{"encoder_norm": "batchnorm", "loss": "l1", "decoder_widths": [24, 48, 96, 192, 192, 192], "decoder_blocks_per_level": 2, "decoder_block": "plain", "optimizer": "muon", "muon_scale": "match_rms_adamw", "lr": 0.0054, "momentum": 0.9, "orthogonalizer": "newton_schulz_5", "grad_clip": 0.5, "batch_size": 64, "adamw_weight_decay_other_params": 0}
Rows from block 1 of the decoder, named by matrix and row number. Each number is 128 + 32 x the weight over its row's rms, rounded and kept within 0 to 255. All counts start at 0. Numbers have three digits each. After the name is the row's rms in percent of the matrix's.
# conv: width-7 conv (decoder.mid.1.conv.weight, 192x192x7), inputs 70-83, a 7 kernel for each
conv.37 096:170111094167149117187147107129117112173174158132157108124134130111174126112111122108115150122091096135150173112134144136124155133128127167166143135119115094122111113107149156134126134139104084101113117122132067136158054137142133134098099152094113163149127124123142095121187162137149204171174124
conv.38 104:119109111117075047110136155169150141137095115107117114094081153075188095110156143173128106108130114088114187184128076154144148130116139127163113142096079138128096141106045063064111103081110170142093097121163168103075135120171150157096100126108156098046200122134098102121096084113114099147116105
conv.39 107:118155153176150122096088133136143114125097157109126118137151117174152097100104085129117096149112154118107084157117136071096112144129113114101127125166141160134115098121143093129118120066155130132116140157075117162125088114128108101094112177148121112111098105132126173117092129148121116128155140
conv.40 099:182111149146071116128118066145082122167100148133116129125131147075084075078079135123136124148124095161108207130096091140166141122160123161149124123106140127143134144120100151088218139120114151096114188123132140076115115120130109106073097162153132069103093103110226151074090152124090132122128140
conv.41 105:042081115107091152152121146178137102125130141173146109140076085149110122072117108109153145116113151136138088141120155100096091084111133159054062049190196117082108085096097169169213143153085177163167174164173151110112060095109137077145116137122183177201121130087132103115092130117172158140117140
conv.42 101:076135105087070070085134169126122072093141106098099150166153088183167125173131163137124137115122113157144148155144088096116141149103129134105116113123097116136128107123114178071170113108125117101108148151175115147058082094105106130096065073145140106134147127102096158172178139107142126115110098
conv.43 098:136114102112149157117142225204177107171142088146154129136149182143141119115096087116143144160196182161157178191131117112141145146102109121155163141134118122127104139159126092095135158124169176068114102103166187108110110113121089142092113107154192138156157155176103102125119119133174148130101120
conv.44 093:129111143123121170195119122140128117080100104145143169163136168090152169125101119101152112122125142169078149101157096171113159129171122060112120109114142130071142157142097140125115147168180134130045135125165136146130118148142138120063127132126125089137096143086144095111134095148168142130114151
conv.45 107:117116111104169125148128097138157139151138129157167164149156075116127139174148129122163176142123111130111179171116163140146146100099104145138121155141096103095093135110134137157113136150143134120204156147171118137101101159102168149167154141104096152136061110110091120140189112118160148154068080
conv.46 098:102109059098149118154106085051150144133117130153116136116134126135168112153191137186097155131157119129136191144142105115117026085050125098112066057101114129157082087126136099091117106093093183150194155169095155163137140117099095123209159178094097168156147138095129140122143131144142137106144175
conv.47 102:081095136149137110118110141159127166207162186142138153120127142164117133183115123155121117125083110109082142105101149140099145136112107105068079089137153149132098149142049072092083126162173091116141112123092168171153168168167172172125166123110122111179151111153130099103123153127112120139080128
conv.48 099:082154118047097159100130101151116160157156117129127130125170161153098082059114116126109087105086146136082104079155144164130119113170132102140113156067050088114127155128152143147108155115101092124124143116121155134112109155100125127149104139178121119119167120090062098110120138101139119086117156
conv.49 098:120125135143091170113096129111144161118163117117101149094119196157138094110072091065133132141069124163105086107110116127096154073081126132146186133153150138098120116134079133091123123130175167168145115127140122109101115127162085113167127129091145128125079135162150137122124102131120107150121143
conv.50 097:101109120144105125114120148088096113143124110114145137111111132104136141121148096115163126067121106148111111093122114175150134119106166138083109137148144124075089119107089101116117163176179046150154178201149127127069144105159116099142086116107118132152133146104106132150141140101112142150136135
conv.51 105:178126156080092147118100083082129089113131117082152146084152130139140115116090162114124162127173102133125121099097085108101123140160122171153078108196090126158106091121070080189113130061120126086111248148169164192121062118118105114110156131133084174164163093143123130102181147128093073125160177
conv.52 105:152143130139164134106168154198134103074103151140136131075096120116148081092088122157123128156134133120148197114100075070085123082158154193108083134139155127152070116114166120126207114067069152106116151195163184102148083131131129119117121124148210096147121107095080104102108132120144133129140146
conv.53 100:158128169106128178137054111095153162200199093123088103095134074156110149104116148144160167121112146125155216115124190120115147067073088046108062097141136160106157143160103109107142154129118116141097163144123108065149078135166119161106142129167085110099103152151181163114170143140113176130138111
conv.54 103:167111059098112102115124092095117128133114149092063150117061086131127119121139154162143134128093114090096139147143146156205185128093095140146117139102070117129140204180118052129048123118109116101115114086087128142047118124135140153155095153120084128120150167166148124104092117090074107124088083
conv.55 101:147205146118090105100184162144115162164150088187111107120094102104132150145129074121188110088149123120219116126102125110126129140093137105107125071141095057098113141118159114169212077179126128141151157197124162124117099158134082065103136173148082083135094086087111079088091111126111132152100091
conv.56 101:050127137091123121047176114123164161119080133107078156092141050088123086153206219206123148100114141118126105104113189125136190169139096146119159169129108137122119147111119145142154107107096123138179115140114081111156144183189169128157117122176084113160093104103132119136180215184200120121110143
conv.57 100:099052097106161081159097082123099145127133220242138146130100124098105105098117115157112150143180165137145199166065085083135124161086171128157097116125134145147090057081085083144074125059089156158118228124114137180172160157131132146194173188154099137150207144165143112138143090133109117148154140
conv.58 106:146082108127136071113132106130106130144149076128147052132087088159154114099114089136123133064117132099101084101081099122073089117092171150102149173141157167124147161139107129138142133149143117092083113182163137134173136102131156149141122132141143083086156137093138119131109148112103143118100101
conv.59 104:120101129107166164098157126161107147166170077120161145160132119130133124110144144147122131128166141142124123174133181071110120131144169125187122120130097144144134124104108130128142129073147094166130135134120122149172094133104129146138160148155123162101139100076138120110066133103106122129129104
conv.60 095:151151185159108182166087137141132123142159098155074172115111078165113102179115140187125165170137153160149119135079166141165123070084166105122128144083106113120122123148183114116068119152178028125111117041137102120105086159174138130167133115094102170127125165187110122098119112123131130140127069
conv.61 094:197119135144205143112205132116132144122093072107159153202069092145158177124099079105091130143172129185193173164128113104084136113139190187149138143132116134118136092163095157116141116071092070082098149130095182127149108090088114095135085092079158097068197144123162128095111146097108125096143198
conv.62 110:177162139115101136138184119126133140203141124128171122100085129103097117187121126194136122136164124100093132152177096134176171186167161102074090076190189147090123137118120102079111118130098133138128094123116091163195146090109154146151109074122079084072092135130129181149163114100157137135128144
conv.63 097:108092103112063069156143122125130147145062167131077187085125163195145116114068097130116114064132132123134128104104115139169140166162114084072107059147166118121121142061120082128136123104152138074092128144105115102132180127120035189124079119118100153119174134152126122160104223176167152129045082
conv.64 100:114162141161129150088139184175143128135152127161115143089189175126219187212149149165142125089130115124123136085139087128079091162175169159139124136167168116114155142166080141109119165155151073142116135139134138109160145102185113153108117154099114090125071092152170161182188130142158126151159121
conv.65 100:184152127121174153118188181130127104152174121151127116085178156155075148123102124136171144137173141133076101136120120134157177092129127112158088183124108165129165159184096082131136140106159078077166087072166110137099143174123101102141108153139115107134134162075092048100141108130150164167170136
conv.66 106:143148139120216166097098111189110134106102140185161088085120164145190146109092112114120089113145160150160071116136132140163149171112159143151117169121118131143110114078086114069130153079058159140145134077098106169159121092080120076118149113069162067101143136189167194148222107131114102083112123
conv.67 096:076092153172129161169166126125112208164169133124122110112132147135137172145110144146128152171131122112083096088159088147159149159170092065094098124150176158195183162163111158168197097091114046144130144120149112120115126116115132116126134126118126128170147091095134108145109120127136124102127103
conv.68 101:144130139116143144178093093140096102109133133176146115131154129132143109108133137139108074130098131109109141116101141160142122085089125082129112127121099122107116082152232168210174079135058158142147091142127096138105077098107134159143116136146128099156119123151126109137147108136150123131112181
conv.69 103:073085112172093099106118122125081104113088146096112173113109113161163127131114106087120094061106095155112111104125141185173142122107156134099101163197138129117115115081061116146233119108134147127128140121149084146142149126119136090154120102255156087109002111146176180100105132084123105077136174
conv.70 099:132133111179148105172159134157141144117174114143140134147163155077150113137120115156138161153161154097073114119105112115125151136095105155047117107163080110128086152108122114136170148101102105151101132083093124102153165143126122139160154104113095107090107096117142123046115163105117179167132134
conv.71 095:132123061117107170149115155096132161108056103105098132103106061162107076094106095163113069127129136159144107112124136095073090154100120106101141094097102063124171131168138092128076132100091065160120122082097150143119124089150119124126069040073089126057145100070089159170078118158142136115086130
conv.72 103:156106132138156160141131144148123165092130139117122124103105096119121092073097086064097103114143151170178141167162170153146145092118148196075136142154151149182171134151102139137130152162119129161122163078107171133096192149184165182156130121124140170108061151129106145101123120111152144184163155
conv.73 098:160115165085123150159084157141128150079134114174135118172151112114108073167116136185176155150097174140133123119114127076100112117085062153069072117030056067019027070054126143126112093121082120143053111092102152135053088044068115064114138116139135166099154097099088086128162106100115149181162184
conv.74 097:086093120155137094093154110139184165094125116097122173147120114080076125140163146147120107089095066151138118121185153190128140090051075097053128096110071060010081092117148116140075070098113082138111051138125166132143137154174146105095076139079107169123117115139113071102184149096092121179122097
conv.75 103:167115206142125118125131176130148204131197102035105178124178145126152149130143176142133118094115165154183100087102206121154137072098089140145131145155133092122116119140102157143113085084078116189147126121141132107114078174172163174164193148129093173124077188171180158132118124137179159155168165
conv.76 101:081121089227147109077136159113119141121087151111089180049124145220138133163095116175155145161151133174136157170153093141112123164127144129106114078052118120123119142122119094123211115107079138087076125119129107167134153144112122160141110133167126069123143136138205183179135105108103066104094088
conv.77 100:110064072052070146164163098135156126136113159167087152094092099165134146170155116130133156147121136144118125133081071102111134129149151104117120120147146106139125116103138116202108084169137050119109198124094136141132094128156148162078054139111085151137168097098118148119118113129125129106112127
conv.78 100:096142154150114106145123102116135142148119093150161204215086109104163154136158085134136139131113127150150124096158064107117085132140128211185082118121135144158157130147129099128065210187122121155102150117114077120088113164109116109147108088113127117072082078123078153117097104140124149154162103
conv.79 093:137092117145115153147095074169127127108118112127123145132096092134195157139104148142103107129122115151117145149179143143185192145151177138112122115155096095150125093141171140116162166127116130118057134097117152121137079071102064120131092086104157096104083102133114142165161160132119115091112132
conv.80 107:113104109144113097117115125104088122096129195135088170159107100080128148175136118086100123157081089128135135153143150193115093133143160081093100096117202179142160118159100111137085165156120134133119135125093119120117066169079087093148147080171136095074190133154178202186188129112126115102099098
conv.81 100:080124150177150138168129145111104119087126171129127085119166166205142135136158148148116112090119081126160104130126132099135181146139133077094166094193169166160150094125110086100122101154104139084074100120150147186163116095110115175149098109139108142158126142096145130156155163133111081074134131
conv.82 093:163161153169142169125159180161113098150133108116199144148149154072138186116120128163155113141154123148162154157126137142144140150123233128118092120085145150101127099109081112154078140135166097134139080076064155110147093130157148079103122117162128081117128169076163133180140135120087151089065112
conv.83 100:126123083122125124160108076155143117129147083173171168169140161107123120077108143183171098113155059105147113098096060143135103103143120157167078159097127159115119152112165166196170157089088116146089077104080100103117172174177102111142155120069171156093116110116151089173107097119142112112085068
conv.84 099:104141123087114187132084159198187135144093171150099149075109158097118117139169146161128107105139091100120153124087098117112138116081078093078134131180164173154141146150094128074146139122104138089101123089135112120111093145136113133124132106139162141131105116082031108136089110109104103129106103
conv.85 098:169155196151082121167125157199114104153084091150124105111133131185142104155146071112149172143110159142102101130104179182152168137112114082110104162111139144099129120134157124056063147107146077154091099093126135136139160166135127108161086099139123099106174104161139156196157098131130144124114092
conv.86 097:168128169237201174149141090139155198154180108152125139113178094125169133161161126109128162124153102129112108127131104178143182126098111202157149130099040103125105116127198189138070124095135087093092101078111079084072188140115128117136107092069123124099120127118120166156149158167123138165140085
conv.87 102:187160165210164141180129118115146142120175187163122138140135115155143079144109110118141133125164121121131158176102161111147132153143106118121158107124123130152147151111120136042183129167134098056091093138092142100121097074130155154062130142105171087153093075086128097131115145086130101110116147
conv.88 108:136156188205101143163111116156145154169205109146108133105134082099095112164117137129173203157174160198133069099131089136116152092108155147146148084101117099088050073127166183111131069094072160154143152134190167090105098112106154164144130130093168128138081155171140148118127100114144085154147116
conv.89 097:146154134133172130165125127194140152091099149130073107147137103121134101110120120076108146088174155149128125125147140180130165166175225197158158124138116116102081097120125127130087143158144102113088093080073121150139131113097137106127110114081116126143098183131115126183218147109120137141095111
conv.90 097:136139158088217174228168110127128172099176140139090110154142140134165121091048094047135121096151103145173147161130108164137148109129149167107133089106123131103115174140111101105111102152096125127142070077092098125093190160147120095119145039110120136117122164049172085117104177156165173152167138
conv.91 096:145164151123099156159190162158111151169119151105141130147095054119128159070095083091121125126173160145094115077126121139160167071106088095054085110075111100105080067104055087130129138158128122151133153096126175101144120107114088093102132119100134116110130189149126162143167129066100168163149139
conv.92 102:158139116109089102108126131176124123143143152186113090181136172116164104173146130131092200162150148198148158163121135119113132094165153140089108081130139098136122134065129125134169160148168110130083121083078069127116103119123133122109128116143080068122130132134148114134111105125118120131110123
conv.93 100:135126065127121077136144091141144131162103113130070080153121124119151103084139097160108061132096134103148135171109151125194225128192092157149127158104129106138143139146111130130131130145208125097052184059094106122108113174118171117053142164071119118132144136193134139117126141119135146121156146
conv.94 103:173112118158117109130092119144143101086132080113135166148111234169151122118120087139099177123102106128100170157163115092093077136131089149129089147096112181162140120145121142120143126154168125090113093114114123127135155134068108141222121130105088139149079066104167148086131153138142120140143143
conv.95 098:175110079115114158107120083156151163157185115126121139070169170153143173161070131114114088096136121145102073138124113099090058164142102100162072118139151098079091104111102139140096167159111130097132140073132147134095143180115148120103177083111115144111109093128144156095174119122141097138142165
conv.96 096:204147127092076105183127105117101126100107085094131150164142143110107101137132136139137163138133140128076031117079112099153125147119122151110134182053107141153140150138115111090123178148178188129125134088087122106131165080134145172153110124120127137123139113231123133112092113110077133143086148
conv.97 096:104098139146149187202107174165200191194113113140124119105128183071077095092146164189163154128144161136173133121095100101064138121094124048081152087173125110144163156099121128118098079096124136193181142110120105103135101133119086105119124130116102130169101137121087082136110158150121113073121156
conv.98 100:154168132105163201194119090135137166199152125119140105124126143119090104094076065063106157120207132199116144102145137123137100129097129096137111137128123107103102074086079110100093165084065136092109127097137086089121098086069151116150142139157129081129120162131118148209156119146123081122194135
conv.99 098:188158145172111125137172137162120112049066090048054148107172139149169132128085143153108108142138170121149118124080091111084096078117114112086122092114129123139189183199126115120113143130197120136158160143161103137126116103125189195122133131151126167124129138201135158138116134142146109106084168
conv.100 096:124112169128184132185078094120147149106162114153175149140152124121104172101099127115090132161120147136170096137083166056115024138121156135169154111095151143143115137091160102144085115123134138132127103121090105145178118084135104157185124109090111124101170113092132162171115167146083137112142154
conv.101 104:172142114078179129162143128105141147143136100141136101169079075159092144090125123120130125118114149155141090144044173091120170100200131112105124125111149119122111163169140178098192122209133122169133086159174105091090073143102141135128130115112132111103129132100061088148159077136128170099084080
conv.102 099:200149120149166129141143154097115122145122136149152144147158135067073087039103114139114092084094142079127127144147137107114126129090078101054081087081101116099102053108174131158107117122182130126132095117043058107087136073092081104093087145068054098115097085143153176150112109142108112125150130
conv.103 100:176133091125109099134133157177149138101067151109151131113119109140121128096109137171126128101098070089116089107095141149166135127105124155118133156090095108110143168133128133053141055158129093087081091120087100127080178092100159124123089137093115151138151177104116099158138146093140106154136149
conv.104 096:026074124085091082117069068131130091129123150110152151122144136137098069152116110121076084183085159099125198152115191172123146104126121102097140091138171152155158156155121137101144119130163141101141158110089073111138113126122088145129175145094128111155147150132104116064121185111114122111109081
conv.105 102:099102140104166169132115103077112129134102161158125169095145128112114103119105130124112150121162133147099159184212162121091133133164070127143132108155145112118151144181059098106091107103186084074100182117106068130158116130129116118153118170116097132072101080070119145110126086093083132153142116
conv.106 095:123164130102115149111106079071135124099142140132110100146132115180083103186170122142116161143121122137144158151144154144124122116073168085108118089093163151159123117126110058147129171137112082046104093128129072069153087153176113129138121161154090108078120085131088094085117127150129148092158171
conv.107 098:153181182155138207142090095085112134139145149142133087140177136108146162177160155093135124080114105137097191191165157136062131083062047125088045084141071113120131115096156197178132141086093114129141064088136170144103090119146166127150116072111192160136041059138110113094106135096146106101147117
conv.108 099:146123116130137167129118100091117089077174110115156180148122125144085127196160151143168127105092057088066107170158136128162119075126127141134110144085121096139137175184075092134096152141135119147162127105089170104055170082110072086138132138148110185112235179163140066110135176174164109176146133
conv.109 101:152101113079127150091091129111097090078083172103108121105142158109168147089147119091148119115088153153166142158106169135151173164086110156174126089134147100137153172161092133137092110147111119057118041019091090106178117108056092081102098057076096116126174149121125128177125110129110122109136139
conv.110 098:151105079132112114092142105131105088132103180189152179135118112057089089106099106131158140116117120141110168122209202175163185112139128082051087062151126128090113140126148098097150114144145134096089111132177115111117087140160126108085085096087123118093182174122147141126159101095125112105087088
conv.111 100:191163127140184130134104089176154118096112091105129137155133111175171156156164156211130090116119119126131133135143205199146160215152137102121135126153131125131140118138125119103157132163190086141138117110123117172138111114149148142101142082124109098112154185140099134152121151154096144151127168
conv.112 096:142128137061153131122141078135128130134105063077076094142122148084190127087139098132162132131089120150114106124108093118099134183118173213133122158093131112091032034134169102117090107101101133126143146121099122089135128157127115083154139137106151132164096124141135145105157081145102135166124137
conv.113 102:128138103197100105155144139062102121131160116114065166141137143121146160149164183176094115122156134125092081174114140131120161173123154156131190115166163140141165151113121107128159158154151154101085102108117139134119149157166151186120095139143129151181094124081148171166119148125135106111070103
conv.114 099:103096151157133188180085132106152153163157096112116124150158116157147086096137116116130147083134100140180120106097084098050076055077117201161153128103101141113116090074132121093141058064134068121147041116125149076126097090108080056120097071151124092130124103104142144101125178156122114096107133
conv.115 095:177102164112124134102126102092171141137136128084072088048093081114188163119138099095124129116114062128124098120157099176114071121134074127101128091164131135135134142134174213177110107096192164194162097129101152177134143089104142107200141185122083167092133137177133126158133192137159107139140129
conv.116 104:144162171169106130176075109080110091123146119132125105128126117188131073089117102109110127137130122140157114133143169184133147165145105149108072129168180178122123150230099129078099095146161110123089042064085107120161127111149172155114072089088071046050125146121091116083110119104076075126118104
conv.117 098:146113114149101158124188120176126153153205076093099124158119121097157174162105110079155083137124123195194109119058098141047147087073098091166122126117109119085124106111116114096080114091106159107159155091156143120121158131151110122090109103084133160179137065141113119169111133151146179131129163
conv.118 097:189196135157157111129115172118117128135197176134142123114115086118138128192109093115139157125095120121120091136172116116144155150130182113114147155123184145164154156153097119117141079116118203133144084094096093134171133192190119140112096145079121126118119163109136143113127106096134117070089081
conv.119 102:140136087098095130123131109107111147129154106153110104157154171158160152104113111109118140131160103128116132056112064137104136129132117095133097105115082106152172172124108056081090124136122170127108090134097138129101120112140104164080110092093043111095184134104118142141057114117124122091142096
conv.120 106:150110101127133114128083108063070059100165133116108155181102125149161086131093051068119153132145128146115119108113081131119103102089071164094161203102088122154105150119069089071122081116130073122121126140137159144134121092108080122122151094159183167156133139093138139126114124120105108141112152
conv.121 099:165144129168155133142185141141104112102155151168139124051082138200143153173071133116142124143175139137124130119134168152159172147183139161212159146154134135127145195159138160102181089142143180074141116115114098100122163191178169179117073068109112085109106146037114099110171158118108107104119131
conv.122 097:120077131130109127126126165086129103093192141176116115112169134148117121188122106140115124134142155132150116109142181184152124128097203111136168126104121125152158145162160131144119176120124164142060082108117097117117142112185113142124122105154136156125102130113100146148113081120150185180111102
conv.123 099:158165173081089174158117132139075079121125105147144119119154080148085113106069100054128110108128080160091114138112154085088113104077090099112160096076109090105131116086103149098120089149152097134096173143105132125147168158114141062143115092069092108178118140036091087153186070112142193167070126
conv.124 094:119101094156117104077110100105100133140146134050117115088136134138116150117178085115085094108127140171120075094112114135129127140124115159193152137156176148191150136113151139134091133119133145108130120120092117123116172156165181161093046121108135143124089059101170163181132073095042069101125130
conv.125 103:144159169138135154119124149108155133116114144112133112139094136110113211099096150158120134157145159118144161110128052076141046168141073110156090113057138104106107110145118129103098113159130144125109105169139149103156124196155121136104148128160111173153127113113179156172128141159143107135176114
conv.126 099:174117174097146106122208150144128170125089160197124156179115124155150137111083136119164160164106137135226136176163104133107072112157136089155094100141124126164156153152105118113099094097095115099132177158207177136151139161119090124118097152216139139192071080082125137090129100126124086088073125
conv.127 098:113104075127111100133117131098142117138153123170167155138142170076086080124111139145078062093161148154128116097121099072100121092110137124103135063144131192163130083136144112109143095143105104157144069181141136102096098146163125129102108105152089115157137115084141125158152096122180136108136117
conv.128 099:160119116109140124130164093088134124163089100116105148181161148115123186153095159106144150083126097137129120153129129107084118133119111097107141129144154121135190097104102106133045165101097133146098133172188148137089067109135137109072140096149097201079111127166076145155039085103160141137123123
conv.129 096:128109134136090078121123128123166139113117130113104071104119149141125107168189151113129166091111064073108071088068086113106113141114118123089064090130138136125097059111180135194116098064058147150091097122147147140175137148127082123165097081106090142111186114141096086085066146101105103076059052
conv.130 104:152123140158102171165069135170159117128122067124117111030113138168146198156111137129086120141133165146136202136148100128148102133131120213068102113084125155164147159157125139087190069119096135131172123081082087146123132046061120124132194113144144144126092123075179119106086077123115085141114133
conv.131 104:115115142193149136112161146163153111092125089061100103096129078118166145121156140158110089104156123141158144154174158150098158113069169184160145138112109134172163187183110163140142230083163125139092169149156113121137124092113124189112142150124105171141150100117050122089106104116094137102143118
conv.132 103:149133117120122183104154170140164165101102084110083058093116130114070120160116169129155139097177142112167105093129129165176148122147135128119133130155120146106133128157162093168131115165091131069145140116117119114087088156174143131159141162185129152191122111109145148188171102110097131111120149
conv.133 098:108124115058118165138155211068128184113137104137112117151152136143123114111119138138172174120136167072146076083118124097140141104126065105141131125134105105165138149145105125049088124100121124184147075103128150113121110110120075128171128051129115130122123143154137139100183105113112122144162086
conv.134 099:170166115113130099091094096168141148124102114100082119106136150091091130127084099132211134092089098138116132113131158137104123075086147115106129099130170171162129091048193204133124165226117138128126081084125108140148166168184146149130087119072110098148095102148148093085092167134104110089120163
conv.135 102:180151152099122084079157123099165174163164148142106132137137124122108124075107144097142126121148115138167129106146084112165070142123115098122064099167153139137163181164128108096122129148125104126093100066075083086097121147150158174127111103093119124125142203135111087149149130117105125151148107
conv.136 100:144158120086128076080175109146141158164105174105134146130110059155166138146104101145110096074068116129116186147161164173146110174112105160082085084141124137102109162084120101173153144135121112155087132102098119097128121101150088106134128127130067131144159095119101077089128120136127150120119097
conv.137 103:095112147156134157195072112155207201104110118040081118093098105112071093105070121122154146101116164135127171159161152113111145141136175106150154108138180136164145123125174135102081103095091110188116080076144122116130173115094096121137148106094101101130098101148142144123166166099186169159141166
conv.138 098:137113088110154110107115109113098108088115114124156089143189120116107086132206179130126094142148108090119141102158092108106143170110069107089098127178113121088110101101081138077094128199127099106131133121069104175111063110091194075190207148097087105145108089088092105178185193155100145176167144
conv.139 103:133129115180121099132119145128113130126152164115126144133170159073082101075156124111098097140113134162158134143185120159129135154165108104113130113075153097127163110118122106097083149131127149109088098128086124140062119051115090155141084075145130114136178152223227167132145102121117116117144161
conv.140 101:172135202121044114169083161089129150173094175098185203139192191068068097097070133094078123140101147086126118128142176096135120191150185201196180177071111076069091092118070167164117125125133134136144187144123154068103107136154136136138147158112133162165072128135110138108161096126072124115135098
conv.141 095:149131187172210169181145172112104119132135117143123150119168128113183130129143194181122137116136168150093107142148201120178107136136159092155135149187160113174154153158119181120083133106118123180127144107115108127155123203111104112179111117089113111144087131182127167116111161126133091101155107
conv.142 101:123092103082068144137132186141164132141206151104146078060120100191213169120145114103096101105139121163131133133125162194168126131173136147118110128065107108103126131151137145112121067144116093113138102146113110115112119085123109137104085125097128087099162102110117140105095152135094148162079135
conv.143 095:122112116085116142109172131121127123157127152136078104140141088079031131092107113126146148071137133102147160099081104057146114112115123132160139139109120119144101181121099117120139175136192128102063125081117167099114079076044135151125163169148111130091113149129119139113099082088102150112163133
conv.144 100:101092181173106165140100206120113131159180086121157180083090121141083088076049076109143176179133189148135107139137118084052064137151088094090127119116112057044059080109101126174108174120113120135065117155076150095151165085155100132137174189182121127148093067145149133152168128168147112106099113
conv.145 106:113123122135185165162123163193193130167203118123161135114071125101122160174154150160093121072136169133115144120145111157139089106130117143179148111102121163178145147190196144146126201099147145123102103074095164094145117185119113124130123177131167142132108126145150166134156089113142114108144156
conv.146 095:065152102114174161129155112148162177163121110143113110178172194146122125122133176094052106126202141120141063099086090122110100041034130068134146152108107144113058113112105097134077125090175152141099155117070169083103114139101172151169097164083097133162127176147158110100134119148181128154130137
conv.147 102:204143132145115111099144142120114148074201099122050103100143105110135125143089122077134118135119099126114115137130100087141122183162134083124118124144140105115117124117120085086053102116120135108114091111155108135118148127144135144073077090133104117096102109107094133144156176128093123110071087
conv.148 104:136142131132138124133153144149140165160159200154179108097119122184172128103103186153099124139177159135105120076077117090152131159162177175169126168137146134146164118145143161124130095145175153106135157114192181112123136154103156166140158148151201150161118183149060097158130120157117131153143131
conv.149 100:179168170194171120144158118130123102156142092072040099144215103082079097117109079120133172161180145096147184180164097142123090158135151140126085125117129116098124107114143086134105213144200115148123116111115109129102122060150112127153112177149131143129147127193178205192157167124106073081136168
conv.150 098:154140136105148147145168157145205122058156135157157115142128163094079094068119098133117141101094113127178133136181210174137163098113144133098097091131103072101086130150123130128098084096067148131138065080093117159114091131126114137129113108089150153108122147143126081134089182121099129147106118
conv.151 099:145104111147158120099147135159162136113080114116128131144113141083045128080152166194130065122126096172095139192160154214138110167187077107134157169099110107101144137166124140158134127124111039088079033083065102145117192122112132156070132128161098118088118141141104057072039090129105089105119130
conv.152 101:119200152131136127153136122130115189166153098083065070099097119175137108098091105148142102129096096063067127151126177166147163135172101069105190184151177135118103124130165169163114100139152141168130135091139127188165123104159164161143139135095099095079096072063076124107105071125123154165144127
conv.153 105:188124117157095128193152169158153152112161146096175179124094078140125127120129079118174144112116114131132182135141098089091102152145060081107113122137128134075157159157181131151132166155157070086078096133232201114054103095097156111143093096102125165109123135124066088083094143110134145128140095
conv.154 099:141051135194137135170123144125157144089142196210145166116119113122110150090107128115078120095079115085109108121103132132142144151099111110140113115117109133110155136171187124120151095168104122151117110122122097078112119125152114133136110128165100119116121110118158133141119153144108074097089113
conv.155 103:118121121125080130116077117090146117125089123157122144162167170140101122145173111143204129083147098089088132080142079145142148126069106143097123107158145164166136121120082092086119103072113102165110160160144129066080115136123134118125142167150147102146126130119169202141110178159151115107160138
conv.156 099:167158082116130103120091067106135130161139091077114115115098124148132121112115090113195155142169154172138136125172147134109141104139116140140121117186089134085127134146134163037152166175151177141143152128161118145103104060081091152126199150094196162133082052073109118113114203168177153161144119
conv.157 102:118147113156131128105173144104128124072110112160123139087161139070048107161135104100043088099118136067101193167163189151155142177105102149125113081083086113166107105147053067187199176122160104132125099088096126142166160180174173164134122080134107080083157149148128140158130154128096101081142091
conv.158 099:111118120202180111114149106150094111125064133157108121114168102167134158151119132169129178172137080127144143210192132174123093106067108095114117172075107158146153164087115138124197140161108124120120056112145157141125111205115157147134073113138190131085128098150130141153090109118161147104103123
conv.159 099:156109123116130078132158069138129130132122160077157164126126120109072063077103111093132119135129096122160175143054099161166154141145192145135113108080090170100068080110124158044136143084085113148171160060098096164147165185120119121114144150120117107105161161147193151109160171149144166140134168
conv.160 100:132189130130138178163108109109142146097123150135138162067113155154134166199153177154148126170141130150141114120149143138123170122107154137153138174134175147151165185214126152125143123139134096075080100076122138103138110163129137152115096128151156074103146113111082134063110108108111088106111164
conv.161 103:158201151136157121160116125090131129180133132145093158152185160107142111120166080140149114088115162118143146072104041124109065153128131148118122122126106117138112141123120113112067152085139137111114132082122088154064159109133151137114114105112073114097131116156116148126089151191170126119108124
conv.162 104:088121128116099168180123117135158125170149135125122115094093090101094106045131113099123173178118167140099093109071098129109122124165109167149192125097119094125152143169168169118153137077088173203109149114109107079131179159138138183140132116104135148071000078127143156174149130141156137127101106
conv.163 104:108111063031092104060151132121112109122133148141110109117122068128145187165130149146193163163159178143140140146114135110125133183099158130145097170143136140141081093147127090150009090139141138130135176084109077169187076182147116141086101105117097118098129140128067130146162131138150095130122177
conv.164 092:164155097140073094127091089078134147129154151130159162158108140130123109149144139135100136110140160132134128088140133072158162165112099123099063103186179170135159175155148079159195182133079111138126059121098099062077149108114132107132166109139127136155156185122098118122153099164185162164180173
conv.165 098:163155113050106092064189120170137087136090155150053104113149156170154133103114137171114148146138137125158152063130089116059106126130135127129175160128135086120111107144141109131099117079123103118109092090118110181127138162106120171111128087129086108042123107118153099091114102080154124120170110
conv.166 097:104115139100098126159158144175178120086110156118134135192141117089124151098138183155184116129072125131163122192150139142115171128090066131125123074107152137177184154100097128151087185110090156092084094072088066093149147112098097151155103153144131116092169090087073134145062154149146071100112142
conv.167 098:129101048101094126123032068063085142132142129135130171106137134079112079070087124140104105139143174138173098140143140140139122126129188181194174131078089087119081107107099092131139152118122096158125087186135147137108151200162116121104117183213161180145112095116107114152152149125114146074165182
conv.168 106:056122165164114165158142138125137128116185143115163095069058111138180109189134129142109136142142187171176137154076032113111107070031078082029083072170163177155127096127095136122147127132111156173152120141069141116124166131112106112152111173127072145159138112176171172157170153173124131129156147
conv.169 102:146110114135100086156092109119126109134136109146115142183131156119180075132190147140182158126158181164083093110142084104140128123138067146127074113132153173166117123096145128075086081100084140169118123172153132118132161161145166127144155150143118144115143086112166112124104146160152131077159126
conv.170 097:111141081099114102106123135117097123174206130067180163158181115170178165184111135134111134109130172154137095052081107061092117108092139090144143114129131063122159167093175177168061119125071135114142158075148075160197087189101165129106157140079113119144107053099048100115144122121122140143117146